A small image diffusion model, trained from scratch: muon at rate 0.015.
Rows from block 3 of a small image diffusion model, named by matrix and row number. Rows with one number belong to one neuron. Each number is 500 + 40 x the weight over its row's rms, rounded and kept within 0 to 999. All counts start at 0. Numbers have three digits each.
Before each neuron's rows are labels from the 100 images, of 14976 (inputs lightly noised), where the neuron reaches its highest value: "colour at peak" is the nearest of a few named colours to the mean colour under the peak. Only what is clearly more common there than usual is listed. The data: single printed letters, digits and signs in grey, bent and noisy.
# fc1: MLP up (model.blocks.3.mlp.fc1.weight, 1152x192), inputs 96-191
# fc2: MLP down (model.blocks.3.mlp.fc2.weight, 192x1152, transposed), outputs 96-191

colour at peak: white
fc1.592:517407566468486499506524499503525478479550472485493430498512487517573449480491472491425458465521510377494503468502538495483592455524558541472490548518513595471462459461542518448549566519492555539499476457521508496429511436513509463539535516533519449549487464506594522538502495600486492489
fc2.592:461489467489465483512480468447462507525480472498502393563421534450494549478492477438526444405503488547494550573514544441445483454495504520530446444508480505563526519457543520488464481490527495500525557542553451544511549498498484490470519486479506487498570575472463543492522530556460485522

colour at peak: white
fc1.0:553439392496504496514430549538454588503462491516494492422470511526577534493486528551556506506524558503479534515542528510532484530500519471525538520455488562483547479513495471490577501425518468495466468501598465500523472519454462463487508509527560515511476508511428498421523469493487485479
fc2.0:501486522568537486534507568509526453453485454439469540522576453489521506488514477404498453533381543450554496559558563471445514535478442502588584508580531524450603456500514492487541487496503466552526549542513488488556435462531474564471505455438506453536535525531446464519532561487506509487

colour at peak: white
fc1.59:451543494488533443472438509525473569513460527531487472476507526502553453537483507524476490490440520551503525485476492468421572438453489500501483486584592558482498498462496524488496564534481462486456446493569524485488474509532540561520502549503448507562496513505511536513491450512472458407
fc2.59:504524501475459521503524517518467538525513435517541478536487501499532310548499462483496459503420398562500382469514526505517489551469515485483532556486536522506450433527595585461459556535501476489451562475496498448452496484534459540505438504492532538482513451552445428526568505455459471512

colour at peak: black
fc1.545:521512497618492522504475448499525524517467538478500539494488505448552550462542457551571424484513572611463467520427517563437505479470438482482499444571474499498528513568414543461533483455494522506482513478501444463483462441477526518529485500509514446475435478503521442470471478488527486508
fc2.545:426491509579541541531479527476467428558507536469464458442455491524454441514406504587534497507527483505522544513572566520447514538512482530535463484507501572519451540509391479517464565541503506480543461482482485523433532554555509525521563538457493461567498462523499563537492526521517474504

colour at peak: black
fc1.399:444557544474457569511560523553570454567527499495510455506492449497455494531481470480545451454472492474461436515452491543483532501539405466524519518445532579551521538496511492476517529464509486567479459530488523504521510462397502489526486484509450457526494526510473468544458462518557507436
fc2.399:546482482451527474499499515392495554506471512474482413495513516436507418546493467498503501437568506501463516461541558502534562453465525514564443458477468645491506542509489545433587448522569516538509507512479470503525480481575523486537547527501543503515576569510477537510470548557476512528

colour at peak: white; grey
fc1.589:544452465557463430388527465586472556573488565513471477535519477520522487472399497549461569500471440469470468566467531453470472583538535470561498480481478455501507468508462487424488536470502444491471420505522554519486449489488487474457506477541489524495510465503495481439505466573516481560
fc2.589:531503531507454509435484415430573412455472433455418513464554502543519535506531548467436501454548472484530554529506545485500524540467461594524473485582477505524515627511499527478438468512555505506444447558524517482407527483489530536545513455444566505458535528537457506463558488482516499440

colour at peak: grey
fc1.33:583494489462444531583490598456521558495571467500453514466496528521499469481494503561511553486492505484503517463471529510543486658463482502548524535528466498451562520526500521517501496492486537536510492460477519490475471516561503495474470538522526513526563533492543457451541494465464485481
fc2.33:515541485456431544463523467494518500512489497499476448586530532483545523493574448559471511534513415494410526453395425536528454409540511468506508484493518516480429526511520542426516485466529475464560519532565490456444500450466487514549445481495563506549441490457526539520496483451447506567

colour at peak: grey
fc1.422:494498500475553519618525477471509558512479412429544543579450551532530486494529512433499484451599490524513443485525530458470549448508473524471536459549471444485505462508514533475529514522511539472491481525518514543464529538441475516516509516533466474455545468526438518429525569470465529502
fc2.422:449506462492462455577458450522476552493457492474490517524494550485499479483455476478500482530491512451445468537469464416485518551414548468539481529547529368505477526413459545552509427556549459630510518485462497478540525478459535522492448434493388518541476590459538544447463481467528502516

colour at peak: grey
fc1.95:551550523487517533494437511553515549592520552457563510484521518525486482457503549497547494491467582426517513481442539563475421480419502526519509521514509516579538483460504557496484451534553454511590457455476479509430503494484479563527531516491509510582503478495463527407507484574555521470
fc2.95:475452480455559510449469474478465485522463532546517522492491502519496448501561445554613533516484503548470547574493590534486469481532526517499542563488530520484561555463555478541507529456446498553470416539483487458488460516457452461458510520513546550531563373506466521568476537547516411514

colour at peak: white
fc1.464:501407520509423444506455464551517546594459490511488508458499543426582451477511463566531515504462486504411523494498534477526550508523529506546454480520453528500512491520487536524479492468457507515487434487558435580456497519479489513544445449542484441468562501484560527486494478556541523484
fc2.464:499500525538514476565515412530590492503441501475477472500517487530497545452485556476489520482478511475528466443480577453486438505475476525559555515528504467515503679527517447444499478531562482475562440485540535498535550431468500536530489466504560451514578515504484483522446464551446467504

colour at peak: white; grey
fc1.413:418420527519482481538500589501478472520511494490552573450447484491484514496504468526566471453552498494525453561527485422386518549489560474522430491591491513465512505507578497529453556440482499454506449526440456459561472469454554513484564541512498495463511476506441498462537486489477530427
fc2.413:555511538456507417538498446503535471508524493483483433478510531516509571468524526587510471468565529517522451442459480452487546445506489572500512519514500517558523457554491498507501533548483558531535525488529524469481476464519436432563463557442415546537549495521515438498459529482499505461

colour at peak: white; grey
fc1.419:515479549474494466499535433510489487491474474498519466436439399539514549492542428515510501532442535503446492400554509434510578572531525456451493504447486447461515401570448447476496491501539528522472427513500475556425526518442506434510449433520488453521490518560567509501496432570564514566
fc2.419:503493474442471547515518425541489500574501517486489470473507481482495544482499469520435465457506512477520482458499568480497536482452504455530502499476470494509489614570516546468582479467551472412479513448479497563506500517503534512519507432501562501552459434473451481467434506582565428509

colour at peak: white
fc1.49:535509492414570481470535411513530536494562498499499500529539462430470457445513564548368551522513557498513501480487473535490505539566511530557494457506526480564484526548553480480460407411429503456458505449509482454519569530475541456497403484498518510479485486422449470456517553537404474453
fc2.49:466489484541490494521480479517460549483492503547493489461548517452454503554484497505511483446512437468453446516526387476479471545454504525509532512561493565514480479501496499430543387584428429551449452461452476467514553446484444559525499493487462432459524493487488489497466495496473578535

colour at peak: white
fc1.613:448440498529472512500475534486516534481448411457555531492543509480499474454490457526580522456502489387494509490492585451520561501548530459533479424499477468448480447473420484489483537446497603536592528419473465482491492515534446458462484443509496559512520556540508478499481421545484431451
fc2.613:468479481503439476512506467499534456491609538506446513477498527502594506519531479490577418434467507502502429583532516504531493514526482527509470519503506499482491526482566520551512512507535472535566541520521502527550504465504522479558494483522477434532467359500561533437490556534455551548

colour at peak: grey
fc1.127:488490514538494497522463493488590505553503500481456525488570502510519499469562572573515567474542496519468506602511524456497456483540499526470535513478514456489499457482522513499405596596470463479471401501478583525520437571457486509553497508521540544594463568392468526531475535445523461460
fc2.127:525475453543535575522508447446513471480436460519516478541463464588435525519449523534455482472517511587488539471472454476508514549470398509485536458514534580531540516438491483489503512460499516493501572462571502451585542456506474505504553514496467394497535461465510482567445402482386563504

colour at peak: white
fc1.119:529465483490517549493501436521517550493513470495500510490507482505518492488529521508594550535532569431462502475440527553463501437456552480480499461458476450510514463426481478499535531510482466454460441503419499528504491447511532390472489418581545460516455526498437523490503505503523460487
fc2.119:608499501421517506602496483480466490467497489438479497500482478480541474476503523477519464516512568507462590509507502547508492511516479471514480528538440504547564496419529472478477536552601550474519446550507501492486564522490493502472499417502543451532585458525421416579512505463435515480

colour at peak: white
fc1.147:483470492522466527457543509479493532467522554574528551488532511521531532507490531440594571392479522440500513576492557461513575460498527554555504445416544532483490442523517512542510508489451568418477510489505490519528566544509548529489466510445498502507481526560447584519477458502471479473
fc2.147:511528590436522487574513551529463501497430510483464445476566466467467657489521480527490467502485609557557489524496488501516455506552422436486539479526508494462535486511467455549544556446554502509478527566533491470524501492495512470502494501530482481454556498516519496571507481531471596479

colour at peak: white
fc1.219:455438431443508522480496503425460545489538545464488537477527488546491521556493518432475531454460458515405455436494476453496538521521507428459533504391597511518477476521469453505548469540468520422556506492527554467519507451481557489492500535506495511488458474532535468462470512426570463406
fc2.219:457519498496474510459482483612525484468542507531546512469465448448446449437454578422511552518497507524575556459505572463477581522561546485548534484454464550492476500456525490477540506547575453480487446478522523464436450548451574498451508511564518466556502473544563467433536518515577531497

colour at peak: grey
fc1.256:520534468549491578456437449498469477433528425533455389456551554476429508525536509558507496464425518516490451462381481511431504481520501466480532498449516454467552552524454591537559531536527569532480528547458554536533563447480463506494489547443509462494494501511557518535476521482497448480
fc2.256:533518517386452483471530541480461487425544536531513399551420517472469551454484530527500455486608498542537459468491490460487554506483467543486497431492551489507490491516492445500540410529529487518481514443475530548463556546434427475514553548433489544553516501496462368567539516521506545495

colour at peak: white
fc1.356:504444541475559422436539534541503527555547520535521549539525515513533496388572469484442481434504558461459515468486547563438511541486454507552522498504492515478503456468523506540488440500390442467475483444554508544542574552488495427565468505510510432472529467507429520454516513516499504444
fc2.356:540475478434526517477430562517449457495457447501512472431493507526429588519401527528411489515508480525486459546483534474514508525482481594576538502547493513546541590530489487522515505541502552534534530574476453488559584528515592514536540504495458546498484499494518461528515527509498557514

colour at peak: grey
fc1.495:506485452408506436521508479525509545539539499489464509470520499404513497462500477524548427524474600493487493529508549461494518523507490490496465435482480476411490453493458534424483513515469515521502550499517405481602525497498533475520493566461495457529430528479490484487517596534548460480
fc2.495:539501582515467557522546452502472461515495544507527555564530473456527496454512532492539459505464546538540491486461515520501492475549516514480508570491519481415500467532494446591507552544491585486506541501498603502551506507550537465462545539514523449596460426522475529515486427526557562505

colour at peak: white; grey
fc1.640:457500540472551574475410554570466498472518480504475510491535500493465467525468522502569530423574520478466473503498499444473544510542477478473494374454500486535508553493543452487461454459532461503565543538519505552496524485598555510487468565437512579493457446485472533486573541446453466509
fc2.640:524497462658486455468479562516497468441521478410462575496464522606486506435474501534506466539525556380488515413524542473491515541497431508497481470560515460529461494402481500512479476468490514511490512489515565489554534510437498502573485496494504501424475540517564450458584441545443484475

colour at peak: grey
fc1.198:503489510590527512636503400482469464471483511513492532576492527472509504530531515511476515562510553484500436485510493571529466475465589472499475530477472528522496495475486503555569539455506449444482458497519484537554517540554439550542479495487507488480543545529504469524578450539568514453
fc2.198:463484525486500514626496517557420530530454431511506485442565506513519522494551507477568541555514501501511516616471535531494548549483556528527476489536490499460471463524499512588514514549551506509531528510525538498434502494488511511523481490488518519493435497467480515511448469538552459495

colour at peak: white
fc1.246:451448511437452520471483493510492545455504530516448498503532517531575492535488586463514448436451453417560473504525588518385564508447487472547512501508499490480477470536538498508520533420548589502457437517475529535509513481544441522498507491596521523548568534390534557534492488533491485473
fc2.246:515476502512505478446516514513468490466565442517535449498459504482514526475458442474533477530463494521467453516478441459469463481551516520501506514467495508499475557463466513474391461527562450491555563516431467530497537511447477419536530488516490438431487458552520523550540461521517499528

colour at peak: white
fc1.300:417506484532514442532516542465475447497552459532527595481450517487554497544490509519519495505535486509481486536509520464465485547453479449479446541559504539489566462503608476503416566421545494459534462514480471469581423495452559555524527524597525427467516509503538507439535481476501526470
fc2.300:528493538503511418558508610512504511467456473420448446531568516472467525473501517568522506521537471468499495496498508432504517434472512502550563497510500472490415503543453439556561526517487515563574442491528480523497510498463476464607463526478437546497502497458535483536475516526491507469

colour at peak: white; grey
fc1.402:556471539469528523455526450477480432497621520531483486485555501493509496481489450526529417486527462485523417435459501548516545553504423482508487454483490502573513502493511468450551519492583468450428485475483548556619563581480498500492491457452566471451492493532522496538584471504465514467
fc2.402:433505516512533443459457561542432499464568512508503559517536516486489523433464529568580530552545461509497439449542521508499610473536491609525483475438519507488483499500506529526532487514484485473462498564554508545591375501523545507465386432525492529493498459479480477597476587536482459523